config.toml
dataset = "drawn human figures in many poses"
bottleneck = "vq"
downsampling_factor = 4
weight_decay = 0.1
Rows from block 7 of the encoder, named by matrix and row number. Rows with one number belong to one neuron. Each number is 500 + 40 x the weight over its row's rms, rounded and kept within 0 to 999. All counts start at 0. Numbers have three digits each. After the name is the row's rms in percent of the matrix's.
# fc1: MLP up (encoder.blocks.7.mlp.fc1.weight, 1280x320), inputs 280-319
# fc2: MLP down (encoder.blocks.7.mlp.fc2.weight, 320x1280, transposed), outputs 280-319
fc1.1016 120:505578535490543445559501465508512580514571501477444489499527447469474483528444548510506491478525538519481495565499541478
fc2.1016 142:518463459434412481492490548489501539429479459546479527476530480541504499549454423539442502466502494471553537509500432526
fc1.1017 093:420543567535566560470451505539534484504500538513533501545503545428566516480490495481496402521491545516463512470571504464
fc2.1017 111:536436474508436571513499512456491429495509498530530499461514505557459484572429395528491560489472490497539510510492478524
fc1.1018 081:549534485502475434539476520532511492517554516530475559508528461447478438508456542502477574502520477496468553587471498531
fc2.1018 073:480520459474494498451523512488491497408499489487496491503481483568530612472490523514496493553486469487477479418467479456
fc1.1019 072:514578469507502521502469593504514429498436495509466475511497476442448443495541459548535515435518491489531486536482496538
fc2.1019 058:510517594468530550448515480550515576510532462551485468568492497524489571493427508494526505491458488484531490440488459552
fc1.1020 079:425452484501486529518489488481500499531500550514509482535445526438549472492512521454511451526458524530504479501569491434
fc2.1020 069:519415460468466522446470510459528431443498481501465530527519521570439534535584411444443525472506480436547469496455498569
fc1.1021 075:504465493452511509501522584467498483583495443459467546478510487463483460476494520445529467480470518575513505523450519454
fc2.1021 051:508513505544503502495457454483417470428554465485504486583484508541465491467463534509458464517545478390459505466547468564
fc1.1022 078:457523506504444538603580518526580413585465471549495514503449524516544473536547474472521408569510520520526441518520442407
fc2.1022 078:524494592496551494503441497475503506458538552471527569499491468505454479453487576471469511476541581456519496554546516517
fc1.1023 084:504553480504539477513468540512536517542488561494554533507536530486466474477539555437432537535498511480508470524511522482
fc2.1023 070:493524491482474515503442492457468520521442511490549497520620459518523529483512542499490482435484494465550525506467568563
fc1.1024 086:486460506523520536556551484528444461545558535449534449528442493477487480487536543432510471507470516530545404470606477435
fc2.1024 071:519476512444471451478458457430502476451465425502495525440545458518477525555559432521519542499522484483475528509441533505
fc1.1025 099:491472536519477521608540437547503507555543540510498470528388562460487488575539493396567483507506489487496465494526470449
fc2.1025 057:482561483476436439460449502457472558428443508534467517443577552501518503506525460572488528484466525409524545485468471477
fc1.1026 099:538517492503454497646582409519494499469499439514482491542473493488505512554531482477488482465495569476441512477485468474
fc2.1026 097:463488541546606499548539573491503513547522568453533490532498503472464460431457519527458522501472509597524488512551559479
fc1.1027 084:555530555522521540568475519564502530560443584498545521527416493504470494501486529452504568502502578484464467527480521508
fc2.1027 089:544502474459480427430432457421511497489499510432489494443533519567531522470570456509511520556499493435587491475495564497
fc1.1028 082:513465510532609503506537539459492439455494461517477514397520516461528505503510474448527412532531538474456495478502480477
fc2.1028 073:502515515488464477494507470526500508535413476466432520563455517517489534534497563554437491497511510501535467498546543453
fc1.1029 121:496522494515418481502432460526483513560527528537421450493525561511517537526522503393468488539532479494447457444468545423
fc2.1029 128:509531461475427495526556492503478577470418450483498525418501486446519471506465444635511479470503512506551505512524488495
fc1.1030 071:507492447521515487472543600569503482528499558439514502459443462377454408479482423529471510501517502500504453540502550535
fc2.1030 056:508496530479512505432498465499517571513508517490434437547525507532528587469565505490532469490516488447539474484472457511
fc1.1031 079:446438404463497503502596574489512450486467509449499476504505547508452442587480485537472487580517455554464542510470537546
fc2.1031 088:510485519498580529426456458513482516493536557487526428461504511558515585427492504507481521491534538461521466469523492487
fc1.1032 070:481526515459535440506514584527540417599505459499479548513539515478516432519465492559482509520523434514507526597514524506
fc2.1032 063:452466449506529604464501407504529565442534422540560444518517487488480579532451475518626495521496476463526510457487514541
fc1.1033 106:524516517473420535483538468487504537553489423535507543525473481492523515486550526493537501530519510572520472548475444436
fc2.1033 109:509482549518557496488418471464448509541491559513502507471509517514476495438485488455463532485552549413488510514546450543
fc1.1034 113:538552493531575501490490562559465460531508515533536513526469515440491412417555505449526491553538466475461457496471561532
fc2.1034 092:460503469491554446452426489532507525493476500431436439387537479542486536483482531528516519420465502510559568515471498523
fc1.1035 112:507523540512516516561500511513490473458526447544555481593439521470532441522549560526488457537514585472475519544451497520
fc2.1035 103:539526387518457431477475512525456583533476482471431507463530517526437498546459470505513475425493489512504487471506462472
fc1.1036 114:544451516527535561456460625538474417549439546458563501539479511448541504463510511410545542525494522525511483533527559522
fc2.1036 108:467523411477529462501464457514520492473459456531463481519571556507503478526478397542468508426482488508487502472453485578
fc1.1037 091:493447552493459500427505543511534492500468510486523473489507539537546470526494516545422524520470500482502477520574485498
fc2.1037 083:486496488529489530520538455495528511517556482518510491533555486497464455491535403434553484532484485464465519500502452462
fc1.1038 102:535459454515527527501533518540504445524550491541518513530503569458514487504539525393500545514503570498403487538505446445
fc2.1038 067:525456521483454483459438464475431511471563498516404472521454487505500496480491530476551504486544539500509470430451459521
fc1.1039 061:524527504551510503461447492518538513488504516566534495496562565474474513477473496480545415556487536450468439492454478494
fc2.1039 039:527485575530465425554464466500536563443480483435463496484501472569480553538523555556503517441447499516547505534454491483
fc1.1040 075:504449527467388516550535530452523465511555511523486498575452497534527514494502528464515475525464559524502502502463543513
fc2.1040 073:449567501545523512507534526511480517514498493484452479520497490451515451476552508535537468459526437533493459522476503502
fc1.1041 086:504498568530517546551500433476471528529549490505481467534428524483494558500518534400518506533518491510456438487516522424
fc2.1041 079:503556396479403448460488489447506538479421533461477491421528488521473499508527485552471545533538483441569510483506525496
fc1.1042 100:516495532454573454512495505526460499515485452518462553492482503484495498560521539416531508511478588547443518537466437501
fc2.1042 102:497440523466533479518547433517435519490422433592494510518520459472487510445427454598480518501512483532527488524497470594
fc1.1043 098:476487575535533520568522456496482488619540497513537435564435530456480468500555525465558455525497534504519452517622506438
fc2.1043 077:507494444493433458427451485474483495460415461498464499412543451534519487521461449534442533503510495474538486470432536599
fc1.1044 087:505461499468494579532595468517442462467560503453547473521484520499515486465497492432460459542481483512499446460581492498
fc2.1044 074:507499475464493445462452461424492571518458466528473496433558497526490524544560427539504523463509508490532494481478521495
fc1.1045 112:559490481526509498605507444541557535580530475534495489511473496428541466491485524470533508483565548518412455520552482464
fc2.1045 097:528523484408460456453449489504525568424544515508481461451530532534491541565511397475533482516464454450509528494447416445
fc1.1046 068:528451499499468509574532496459527485536498554457519431495510415526506554533486455507504528505518514525517513494530506471
fc2.1046 057:465536559510497530554530535479542502470509435509533620528455541495430405466527428480482469531449515499473453510528457500
fc1.1047 094:518477429493679456543508491528455512487510510465538516531480501523481523454530573487474582488537516497521489535518440461
fc2.1047 079:493519556454426567504513527478487458500408468567473560475575495468499434555479426446537496593478431505549541512466455513
fc1.1048 066:454479590479559503533509520430513487511473491458472493447487531474492499548466568488442480476525545519510538503483551469
fc2.1048 054:522391463472472542493552456487503471509483505536508459559472517508438503392617459525539545534490505495494478382473481533
fc1.1049 084:502484503479524544600587551502518480519507566475525484492479472483481506539481512499481501525526530478487458507541512464
fc2.1049 073:475518540532496491536507568462530459470453480535523555442546435500463422525511521494444492469517516523454475488514530504
fc1.1050 071:441491469496484454589546506514498474526551491509464488446448504461529531492472514478485502498506551536449498532489427503
fc2.1050 043:480445595508528503440461456485515462421454517531582495602484480506500548500485471493492496556520420476467513492458563551
fc1.1051 075:534569455481448483482455502519535479490527457517587535532458534443563424476493490496501524454458513441526532493502530466
fc2.1051 065:472505538513583454487426460551490506514498521518445454502501516515471506500573549500486477447557564530457496493480492530
fc1.1052 109:523511501491491487593578549497493426504495508506498555554519509438513451574487526468511513534507507538467529558492500509
fc2.1052 121:508508567544564543512514519498445539554535514479554496567393469444474514454540539493536448514511519575491481518507472517
fc1.1053 089:479460574468494503592617426490521566540552479526499498507485532483522539484515563433501466511500480528400506505492468453
fc2.1053 087:515502496528527465496486486483503440471503541468571546477465459501467491503473483481399558455485524482533482496525539547
fc1.1054 103:498456594469601506449463559460460456519529529551507516470479529490539497538521550512488480544550533550488509495510530507
fc2.1054 112:517524470481544478477484467517479521547597510471499502487452490502474512509505500423555522455510516551490506514499538547
fc1.1055 159:489454480514511435514532542506527472553533557471530518534483531508512482475513569465438488528439587543489538486561574479
fc2.1055 208:493508489438511495465508443513524529466477451556482413491572461523549555496533486535551512474517450446547511473425509577
fc1.1056 125:565465469459715514562529485559467491516463507499503532472512508496488482503479477472411573462497543534501513575484455486
fc2.1056 119:415482537517416579490503466461531487532452460528460536498548516471487482474414426565431492501502497433529543492524482575
fc1.1057 116:437547489477571466535580502488516477533478545459513496462505513447594471472450557463512477538534515510488505507507569479
fc2.1057 117:542472511509449539500502554458518471444446516551515560494465478533466475541515477527509467506515475458544482500549454536
fc1.1058 085:576486498493507504512525506511472513548487520509415488482504528474484460572491461467480511469547539534519458496602492438
fc2.1058 095:509491461506474506431441560468511464472454487467524588461545437546458464482517478561484536461481442453537534529495522605
fc1.1059 126:485517590509594509507478478459430508493556498529533536518435559535515486545517544422467481536479557488483534553516485463
fc2.1059 163:462511487493573433409457507537451517523478549470505467425471449531523532459505574429494542492544483513526483477500591465
fc1.1060 069:471429537501478535596594519548499409510408484499433474531468559486504513548514474533494509504509472579488490485484539477
fc2.1060 055:519498482586606464477502489482506547498516451506514504454560437463500463513471444484509490494549531445425494464544481472
fc1.1061 117:495447455501563465506553588524533477524481520486579559478420546415488426484516516465517445511527501506407514571479571541
fc2.1061 128:479456510444531558488545445501506472420481495545509447513607435513538564445515498464538531464519456506534506456485500563
fc1.1062 089:502477549508446478519554512485485493537459505542467491477457498551509529602524512461524451511496493533524440485462582433
fc2.1062 080:411546450522470503557493469519530532478422430522534520538487520420554472467533458520543451450505531487457491553453535571
fc1.1063 072:457477483557448481543516469505491512551490498481427539473504500492503535580527469479540433452434522560431526502537525464
fc2.1063 053:444548532503516470536544528525495521430494542518481590537458513478512453554520463502513509480496503470495518507462514537
fc1.1064 067:543507537457532541576461474492478476533530432527487495515564474501471521504532519449554533514477484480503538540521462464
fc2.1064 058:460558528540469559570511443504553523447490507461515575520438577419499454475472488527463443533520535540448527511501462488
fc1.1065 071:486400482513572514466525538485466411520446495495435471519539526527505524526456467425482502568462520463513525540532511480
fc2.1065 061:585564445481466470522533478474478511465423465445472522508451433511442481514449481567494424480540503515475487508459526458
fc1.1066 079:509481530487507460576458487516522485499530508539461530529550479517526436504490508515470562544520513502455505547456493562
fc2.1066 056:524461586497524500450484454432485547459524488501489520540460507558510546426492504534509491565504470551501510468543458447
fc1.1067 088:503502534498501523555541511506510488502523518546484444568544529519507494499519499408477504561507524503498491505575485476
fc2.1067 075:499469457487503486488501486530489477500484478473497511362470395542519507522482494529462496408430497503548469476497504494
fc1.1068 075:506496575509536512535540461503556476562481502545504477565538528471509522507530519442462488485534538540450474510538521429
fc2.1068 082:521481526480546545469431488505495474455536476434518533425461428553513507489410452607485544447456483491507517516542473531
fc1.1069 117:476515459497627509491507554590473566529517537503535487480466447480582502468542571496507518476512530528513476484468523445
fc2.1069 094:509489511467503484506546524443508401444497358580445525508594549481510497522458435542510506504495469568527499500463460572
fc1.1070 095:528446472429412506511576514494548441485549522478533501453466489527458562562471499518464524511528471499493512489459464467
fc2.1070 113:476524526510428497567578496520593511497538461550523505522515547429547468462475494475512434560510507522442490469512468458
fc1.1071 075:417446443523461531529528542551510464533470510489461493555482505464491461550505437544505502554528499602388468466491486417
fc2.1071 059:530478531493585456438454487535496543452537512490593423403507504518504511433499453498490503464540482452505502516504486493
fc1.1072 100:532494549474522513517552484523543440462444546550456552515528480513477453461450440458438528472532562452530573558481507474
fc2.1072 085:437470500537535514490498537486492439467483500475538518452483512473545464511453453533472466483519510470501466514479590535
fc1.1073 108:483497547431468497573543548569499495524460492513469547531527508462567463514480514495496527524536527546495550556474485445
fc2.1073 108:518447486517534533503486518510477450520511465523593501569527467467524504463468443506501563466533479439446480524471472575
fc1.1074 072:440484503564428513515529572501517473567499519453464474521500477516479511553523513517511445538458488542474481468547576467
fc2.1074 079:500530526496595461463464485568476551492450520529491469496477502472513501475510443503511495457535525497540512520481494613
fc1.1075 110:498506550470435509580543450539477465457488505533423499556546560493507508509522503459483486568518548495447468456502449469
fc2.1075 131:511450412510509468542504520445500469522502470421536502414443454520476487515517386569507525448487487522536516531509506514
fc1.1076 079:489488522481503529579562447465488476622593502547443510470499451477496567552497529428516504521460519539533461554597495395
fc2.1076 059:460528482480562516514447472449495461469460461433541555482450442484495463432525509580477445495498519531525530548465585542
fc1.1077 182:500540461472485509589527463566470487516528495520501495546550511455505472488492496434482502501473491431484505495557457514
fc2.1077 233:503506471533519487565536531510521514582499550420506478509456503504473460501527540488479523447472504552515499553558582441
fc1.1078 101:490545483515480483502516451526573478518465484514514516504489553437502467503567519524492491506503546434550453504511583507
fc2.1078 090:463464496509568494512503516488468518520504483507473514552421489511447501428523546526510481503512577573439479511503465506
fc1.1079 105:502498487453562459509559524550497487467501508408474494495482418532513511470453493492467543451535474532542540541562535577
fc2.1079 125:503488515505494557498496498472526486545533471572564441508588511474487497495582482505519483520476430471484500467530442437
fc1.1080 113:457479602490528512530490541486462467553538538515489511512481525485553509501499532477517420561501551569521512513538463411
fc2.1080 121:496538438504478491501495478538489545514572505472563477456451518485484486518505462482523508459480513471519531533510509512
fc1.1081 112:476488501494490520538563554518456450528469536491463535523459509484531418484509505415483504533468529524439475532519557422
fc2.1081 101:495469498483513502442471457476492463484513481493508428533522490509494541555512435424516500476543542471513497463468529520
fc1.1082 086:506530576494562525612497482475478553504507529504555503478399483480484509561513567402533488532502562539485419506530480454
fc2.1082 050:449517492494479439460468501511476521497542491521492516430557526468515475501562495500550535462483534456462516456446499514
fc1.1083 096:466457472552444546550591481488538441526446505547541525563449570398563497522493493486507501502528536525470473481534513455
fc2.1083 085:546489574502535513495512513502493515482476518458486556542424457534471500485524609461426486570534555529520467478533470546
fc1.1084 101:483478516543507419430459571522504476477539567437554555518398525469469481527527569512472516544479536525450514560503525542
fc2.1084 096:518495461468474549499514450502505515523532495543479424493630454496518538491551469519586503464496471499571502466478432515
fc1.1085 096:493482496474432530548533487457475489574531475515471522545516494471497534542447532411559534496449522529489474491479488401
fc2.1085 083:528498492517541511493529531449503428479466433495536567546462485478431476439494489498450495471505516482434475514459515587
fc1.1086 104:482520464510484494481457569555423512525479498497501541540452542457529443467601559471506479484527592495481496510494540520
fc2.1086 101:515500500450505441422453456475507477398506459513454483451557495551501551534465390579442486449521508528501558465455454611
fc1.1087 059:481486472531457509480477519517481557543507483445446508507513499530499517484489482438514467512445472488479501472464490473
fc2.1087 044:508562468508530449489486504511493532504510499493449496488495457513462454546549504524437400438563445519445476581505474538
fc1.1088 104:524484525459431506635517530518504507549536526556483516601493476478526490533463491469544544523543595567539500560515469451
fc2.1088 073:427500554540517405508457543438495526513507477491514601504479477474487460452483495569448495518517448522473491546519475527
fc1.1089 117:516502565508463508520577480487427452609485463523467487517492486538509522533439592464449459554441556526496475480548519423
fc2.1089 123:498477408514486523516490522508554501499409460448508515471469465491479488542545487459625499466492462570479496520429620483
fc1.1090 105:489437462517482552568594511561492435516552508515478504590472533454544464479524521438500473529510579496475462509499479407
fc2.1090 081:569511506435560413478429543493474508447445543482488550406504419506458505520516395536555451476568532474453487499446536549
fc1.1091 094:413515536568540531542510480459506505603520490547508488545426536403498474508566526447589445540516541521524451519527463436
fc2.1091 062:535520502471428526427482499535487471412510462509472472397524532523463493538482473439488523534539449431553491431453472547
fc1.1092 082:507501507499515469548502488532488548515492564588536515528471506457506504503466494493538612486527523473443494494518525519
fc2.1092 076:542494536472473462446440435434499496497464507495498454430510489539505560515553551471479498589480542469543486464472544459
fc1.1093 101:535530502509422505624544477557498501559456532560487474544484528436540457529524513419550500565550551508466445511474496463
fc2.1093 063:485524549506488484500483469495481511446454490517497493457543515466521524593529458422536494465477465504478485493414526538
fc1.1094 116:515486454493436543545575545510473424523467521558499551542522514490500471443546484428452481531494542539476471528471509445
fc2.1094 124:495466499457516493458448474449485486448479501507514467511549438516512569500505445446519505473544547489516523475442534561
fc1.1095 083:445488468503538455502500556529543502500540568460539486539485488460502458471521559503455462557500495533451519490566399483
fc2.1095 073:520521468446417518475486493446516506500444473531469458407547498546544518579507410560550476474468459408573509515493549476
fc1.1096 076:547497518487480433514469482506493514516502565546520546515537467530504480543497498516462537509549527492484531534517483519
fc2.1096 059:526478582494513458512478448526467546501538495506605456557458556512460542404564551473535524615516523550487476500491467428
fc1.1097 081:436480525539435525599515507515489472589519478453464469491452565428524464573526492463502435516452468578503468498571572376
fc2.1097 057:492439535485554563567524481482468535428490533519554590539477476521420477512499486485486516519520494505529445560492493644
fc1.1098 068:564463445527521498530507533486513470478535431447517542472480459480480451528483454499457530499529478449573517529506512597
fc2.1098 056:484512485513520561499503510505493526524473524432526472498559490496517479461548515466568454500485468450464514504552411510
fc1.1099 077:549465546572552515596495451476520531500499508559507479572521544449489454489569484484582480485465475504429482474546484448
fc2.1099 083:486478538463532455457471563432487472505548544424511547492472461518471492444435505512403487451502516470527558546482444504
fc1.1100 112:484467537514564504533507500486487456543494523526561505554464539447539476477567525349526518538465544482469530565494517462
fc2.1100 125:420543489482401465455469462469482505476488474579475546459546489577529504506370442490440504464481456530503536498508536503
fc1.1101 080:517493538485519528546556493493513504579482530517469527507519438527460501510506515437527504540468451503512452556580493421
fc2.1101 074:470498465504547500477478450450514482429527484410564530497481441475529508466478499503457486469470539485526537509473575601
fc1.1102 088:527434478507610493494446514496425491486482497527549537514575486469490484535534500459522468459524541519476491472493560565
fc2.1102 140:514472497513470530431474517466475491531506574450450542391449485543471515490453477499464539461504508425554490543531505482
fc1.1103 075:498584529521520429410490532529475506463552502560519505535479492482509545495562563506461467548497526539478490530495487450
fc2.1103 059:519471429491484546495510515507506483471473487485426441501542532508485506537513428488567490486498517451526505482541536552
fc1.1104 076:568474494518447419595485510510528491567495525571509497587520530486525465532507522475516536551558556566455524545452527512
fc2.1104 053:552488565451586444464475484514465569432452467471468552545478425524484587493463483547514498525536484528489453527480455547
fc1.1105 096:476428580483534490517517551507451466541516521563470569507532569501555490478465485488477496545505540567472473492427473460
fc2.1105 117:514492479496569419547534488529489509558519530396483480484426492489423510557544587429571495515507541567458470494528558479
fc1.1106 076:480425488493446492505561467541484437604449532535459441534501497501505506542520417494517455506504447548477488420493466467
fc2.1106 078:505507546534595414489427508506505538501532499472514475366529507491502508435553490496474476456525497425513503531505491515
fc1.1107 090:462487492486551490571562542549469431513500549487500509572521463451496411488498521464534543502474515480463507591464568509
fc2.1107 083:504524517526542477474505546483475492560479456459498438449411458472527530537514582543555480447528488590527512529530479495
fc1.1108 075:474504559532493516609593544476476439517523524463470496456419535497531512550535463468469423516494459547470428454518538478
fc2.1108 056:507510509527497529489501501505475529480433496540564553580534505501470522517557453477554567433454547476492455528452479536
fc1.1109 086:451505501520527506571534457509534452491471505584521432504542504461535471496558446467533489468525508437451500467492546498
fc2.1109 073:488495531542572464511525558535441521536501504468455505553445501543475509461475582524467511419501472561479499502510502529
fc1.1110 124:505477487544421557652569490520485504566542542513455474538467504478495494528535511374533544544526531530441431486572479453
fc2.1110 125:482483486479469521465479507465548462490511490466527497475524522506494529525526460460556515507510463444509490475431533472
fc1.1111 073:530485478464442539517456574536501497503533557517491463571539483554507441525489491480499483545462513560504497489507511496
fc2.1111 055:499527487539560515453471510497474565483460456513573535483489444486441486506518474557484546464540474514513482467491497598
fc1.1112 090:488455517483566526608528488477501501507548464516495526521533486471508513504556560332532483525469547457454496487569501483
fc2.1112 112:517457519514517541464467494458476490517465573436503524419439460567466530463440473601406596485463482521583488519526554486
fc1.1113 131:481501498505504457553486452524461507514485485549474547497530518478533502526554550447502524463463562523422477531441461473
fc2.1113 152:491488518526552524512512509510497542523489497517491528508471461500471444443472491614525548553547498543511502531522442551
fc1.1114 143:498549521472470479487464459496489479519522441523451527509575513510534473500492488504525484497500539491500515526467431510
fc2.1114 136:500531513508541521569527567513509540538456464492518534444394477502482508531368552592539486460499455562522534549545538504
fc1.1115 114:524522461477478480447469590486505473494544576496504494543468532520498487470552496489462533533488493478474493521472547485
fc2.1115 123:527483469493395512434514559500477543520417547527429538423507434526492500496500473600489464475483498512550509481460492462
fc1.1116 068:454482474488482503505489455431491503507541546602465516490491464496602518488470538493480507583494553533454444547458470482
fc2.1116 049:505492508455482437474502486475517521499541500449422522436449428507494548493487493478548436544544459550504462482536507498
fc1.1117 098:535433486533442492588518554552514528533501466574514462577543448489570527533509498513536551490511549534451541517521467503
fc2.1117 097:496550523506479495477465532491476554482480551523428589426489506490519465491454470582531449443503481565488501483511442528
fc1.1118 064:497525502499444480573496471435534488513502479522535535533469514576508526562480540500446494569560448536490528497502507378
fc2.1118 051:505531570535547604495463528521488586483500518542507491483446484488505417437464496514481467532491547488464523493527481538
fc1.1119 107:483561540459437489540526493519510541581422517547435537403413531467526473485494549425533477582488522534426482524463538427
fc2.1119 101:519466509501514534464433495510447464474411557552498536551451494482456505461491488480496590502526493530556438495494536572
fc1.1120 099:496475467519498489569600452520530460573525461520518547544481557477487518496513594408521507491476543505410459529485437424
fc2.1120 079:519522619543620485486476555442432461474536533445481529533433429474477401506525573508437510535543500485520471506536518598
fc1.1121 123:460480484491496539493568505569475475543541488514534500512483517462586527448503547479504405548482534527474489457489504402
fc2.1121 118:511468539485539462485469525456474458498469456494504498503585478532481505462555469604474536480522426514522490512455486601
fc1.1122 093:480496539493569512534509528468493473529503458589496513537531475512486453486483520422518492562481540501508473490544491454
fc2.1122 093:454454475542486484458484485457494473518468508506464530406417493527506533516435463561426474466462467531542464497473566545
fc1.1123 087:507518460471476459579521587543525442519432434438500543485496453493465434569491468570455539479470458526569533538538543551
fc2.1123 075:476492478492551548530544436546518486398511439613530485566495562483511536459524487429561486539498481439424483419445450570
fc1.1124 102:526468506469528475482497574485508521528549531510535481546497478503505580547531549452538518556534497552486492518480482433
fc2.1124 096:499509493496429507469444499486457512449460465507457499474527444541513472447515511500448484467537479500527483484465513542
fc1.1125 104:525535486489496579538607562561484477523508515595535498558504524515561485481504535484512535550535488479564492558503463412
fc2.1125 092:497522558515523465478422494467466524494494530539464592441564495480497473459465481506432514512499490489502533542535476535
fc1.1126 131:519468500481497578541578517545464426517497497539490473553496493522535498504552478443542462534478470540483437485517481457
fc2.1126 119:521526482476508434530486470471530534484490474552508488395638450502501517458482426557525465467536485464477539495493433548
fc1.1127 069:473600469461400517515508484443501505515493480537555515528498511490470482486504454491484488498480500482550556503535573502
fc2.1127 056:471512536521482477510516486567516533463471490534505515532490506450552499487566521523554453429523531537446494521446477555
fc1.1128 091:503454479440487482518547576534502466530495617538522509496513520525518483452480521443485554578501507521506515528489534415
fc2.1128 073:490528525533529499464432477526458470502461521472551495514478442447534455464530564432502464503550475489461463454461595574
fc1.1129 083:509520590495441480509549519497486491529543523560440510534535553551534475510483499409491484568542512522445483498520422487
fc2.1129 070:488473498483565452475454487465464529508428445423444503400452516500460528464588589538528488488500530543466485508507475471
fc1.1130 079:502475530503455445506533548546440415540540536514422538455483465491491432517499541442426545521514558489497495587498495459
fc2.1130 062:587532569498598540517472527548478501522500484496469463481486553470535568437552476477509517506521488480498506486488448540
fc1.1131 062:456482459514492483534394508486482528505470439490511548509547478457494520477512509529520496491476559542439550567524452478
fc2.1131 044:509498520516555560515486484498506537496520442575522538484498529539551499542458536525543521478527519467500500487482527530
fc1.1132 107:460485508512421450470517518477483508524561480562461540539527559507519486469493484518490438572518561530453492460419426481
fc2.1132 103:508482550535624495544506452521496528478466564437531433533476481488502490491604548442602481534566523516515425520546538489
fc1.1133 066:474550531495558575421494410502485460495502504547519453494489453454531515572513507433473432583501472461519472459514491394
fc2.1133 049:536568476544310458546533491532557566472441537456434551508433576485469395535545458520543432522560548520518514527500510545
fc1.1134 094:499488449492573473567512481467469460437591493500541486539543519473520522527562495400504440503503540424491502485551504471
fc2.1134 120:570470506473477496482462507485478481532450553469418476398441431598484496510418496553455578481500469513593498512557555463
fc1.1135 058:512484547480558520463503517512523493562489419560555529508535536583510564428509509500554554515492513465413465475514485469
fc2.1135 042:476570476474465473455460429474522520432537493373560455521530513455505482486480510571565412512489527579539488505548498411
fc1.1136 103:488459497478560534524522502491485469473545549398516445560454504476512528505507499430447510548525500514506454462582536453
fc2.1136 098:539528472464468431504520483462543557484469427557522514389573451491502480497533444519522515506515497481490541497492470504
fc1.1137 140:506492494488576443498509589494496468523514578440550510522446535494508505522507541472477499512496507513476528555482561456
fc2.1137 152:508474474466460510425467479481488491498545509520465445503644482571536559520496506446439555486472460437531525452503538494
fc1.1138 111:502492518520582532616583474537477497578545499446507459528458577475496525531562525441514512503495502535489448469528496444
fc2.1138 092:480516503481481486467437457466482483434483440590521563447561468477508494480523406577471471447482472457489516486465513569
fc1.1139 124:479430496494373466488497546511483456537506545518509577512463537543502512480463536489538476565483479559450446513454517478
fc2.1139 123:543536436536528514495458463533489569480462429511551483474467488456508529546557482494584527460538530467521514520513479556
fc1.1140 137:486530466570441590560486469583482480502466528554521451500441535509566454443582500458534506546500611458522448480507515475
fc2.1140 127:454468520466511493482531475440511471418471454461499466431518508501496513568458481512492461514534449446536527472425592550
fc1.1141 133:531486458491460539578588484521523472527482520552547488529464562472534467509480462491514526576537480469493457489503493436
fc2.1141 143:513485552562498434497474533475554484460500512503498571456535494488486423506490481523501476506519506488446488497509489522
fc1.1142 088:533481494443456419539491531506515461488535563567488513589555498483530481490434496498502506524534529540455483537458466529
fc2.1142 059:513501528469534456476506491453507516510478471457538543595456538503516506493524528561530427524531465495439469502493543477
fc1.1143 110:520448529467466530583569514524409507534511514487418508456468498444538460577504492459505489433521533551491455519516472456
fc2.1143 105:567505529500539537511551483521478530520476488587522444550531481501500558479550472490594554543532519473464489463484408554
fc1.1144 080:505443550506441539580517552500495430566514461495504531525489456488427534603522515503524459490506460524493468471552573442
fc2.1144 069:460550501475517527532545484524496523516464470542539537545532530492460458461502436518515529503515498532462488493464481553
fc1.1145 122:538505481523499535544521522491419539576476542509475519530520515430492432517533555437492522465495576522454451563515518510
fc2.1145 156:479482503465422492426471523499481497439473510516492546461507501555518545479424472491412507480539493496514496455479459496
fc1.1146 096:465491526496421574577559547455515447554461453510477532497471524429493492500542521520465480507546504624477442532452470459
fc2.1146 092:490495546536559483479467480486499532540510530546528517542558500488510445416512519418468524575556512411487505505532493574
fc1.1147 087:506547551538504454459448477465466526478548473519444593558547519528491499468520520498468489540536575501486490460415423494
fc2.1147 089:604482524522483476504518516514489506579473517506568399559469571499500506493528480542555514602505524503459466487550505459
fc1.1148 118:472494561478493463498558508475441463504530474518450511503482596451517552404512525510459419574535551523419500471474448462
fc2.1148 128:518528532517552446543464497504502560553414493467503539438495525473465440476608546537575514546529505510467489545503510529
fc1.1149 117:513428478528543592469537589538525384544522569534562505525508492488535467457500497417496519505539536467521432558556495481
fc2.1149 139:463464496490533461444465495529490452521473481456509467558533594483511520514630503418508555526511517481435498452461559499
fc1.1150 078:462462454528517487452496566570506476529551534521553500522444545478511466440472432588465469493491497509456524480525494500
fc2.1150 070:480542522478550540455489416500490558556496474438482421524491522507497528550574515463589470474534522504553516476489490543
fc1.1151 101:522506465531609522618532472549512529565547508524487462514439509440463491567488476449535502490563523506513475533567494490
fc2.1151 093:472476502459456496473455489475518511441459502511523514401526498543527528475507395601462483512472497411579551479485440461
fc1.1152 127:461463491482470461479538607567443459494508530478505573432461545508494461511561516463544497513476511568447475517450548476
fc2.1152 138:535443463464477556467466475478497483477469541520523440511541459509544549557509397424504556521541502522492479460455542540
fc1.1153 081:464478585578561534536489495496491459504523471516559445500443428431497471467537572492526439484519547579482469461537480471
fc2.1153 075:554512462494413489479472495513496547486502545545488496453556553541499493488448416475529530554495532363596479491507501424
fc1.1154 080:431548483532552465537508456423461479505467449413479511490506528533512515515504576476503470455508550580471480517575502502
fc2.1154 067:548492450528513538424494554506457402540469515501478576504484469460430472495555408538529554474478442462520494489500512564
fc1.1155 104:523515492481586523583548523522485502455534556467565452475435505449516491471475559485470470547501484482529561512551561434
fc2.1155 106:478494551493533424490524574485530489493433492518498573479566436489502474448501514547500483501543492535497478498480501561
fc1.1156 096:492543489505533530573530496531539455488495490482507504459455555465492431488520425536435524508531517464466541514552579488
fc2.1156 112:459480533566533503529531524485506510539520470536556549529536520481515457476566585456476478565513504506441459488543457463
fc1.1157 108:451526477532397501492484535539551565517522502548500527496470577459586494449569538465486440574471559479431470486502535510
fc2.1157 105:473479482470508529524535492491463475459476438500523496444540452505506543580485481475567482468498446509575503514463535576
fc1.1158 090:521501494492439593546533544530505464521501505554471486531523556517511494436554530441513562537522511539538503524469453472
fc2.1158 079:510510552515506459476418541456505505508503550559477556406483487513482495512449480526483472476549530479490504484514523503
fc1.1159 091:550466549471444456473462442537520516559566530508528494529480519475474483545533527530536499566558527486505498550502524481
fc2.1159 091:503512487470411520493493525489437552460402438506509568447527405537506510479471463524468504482472452486510530526446480498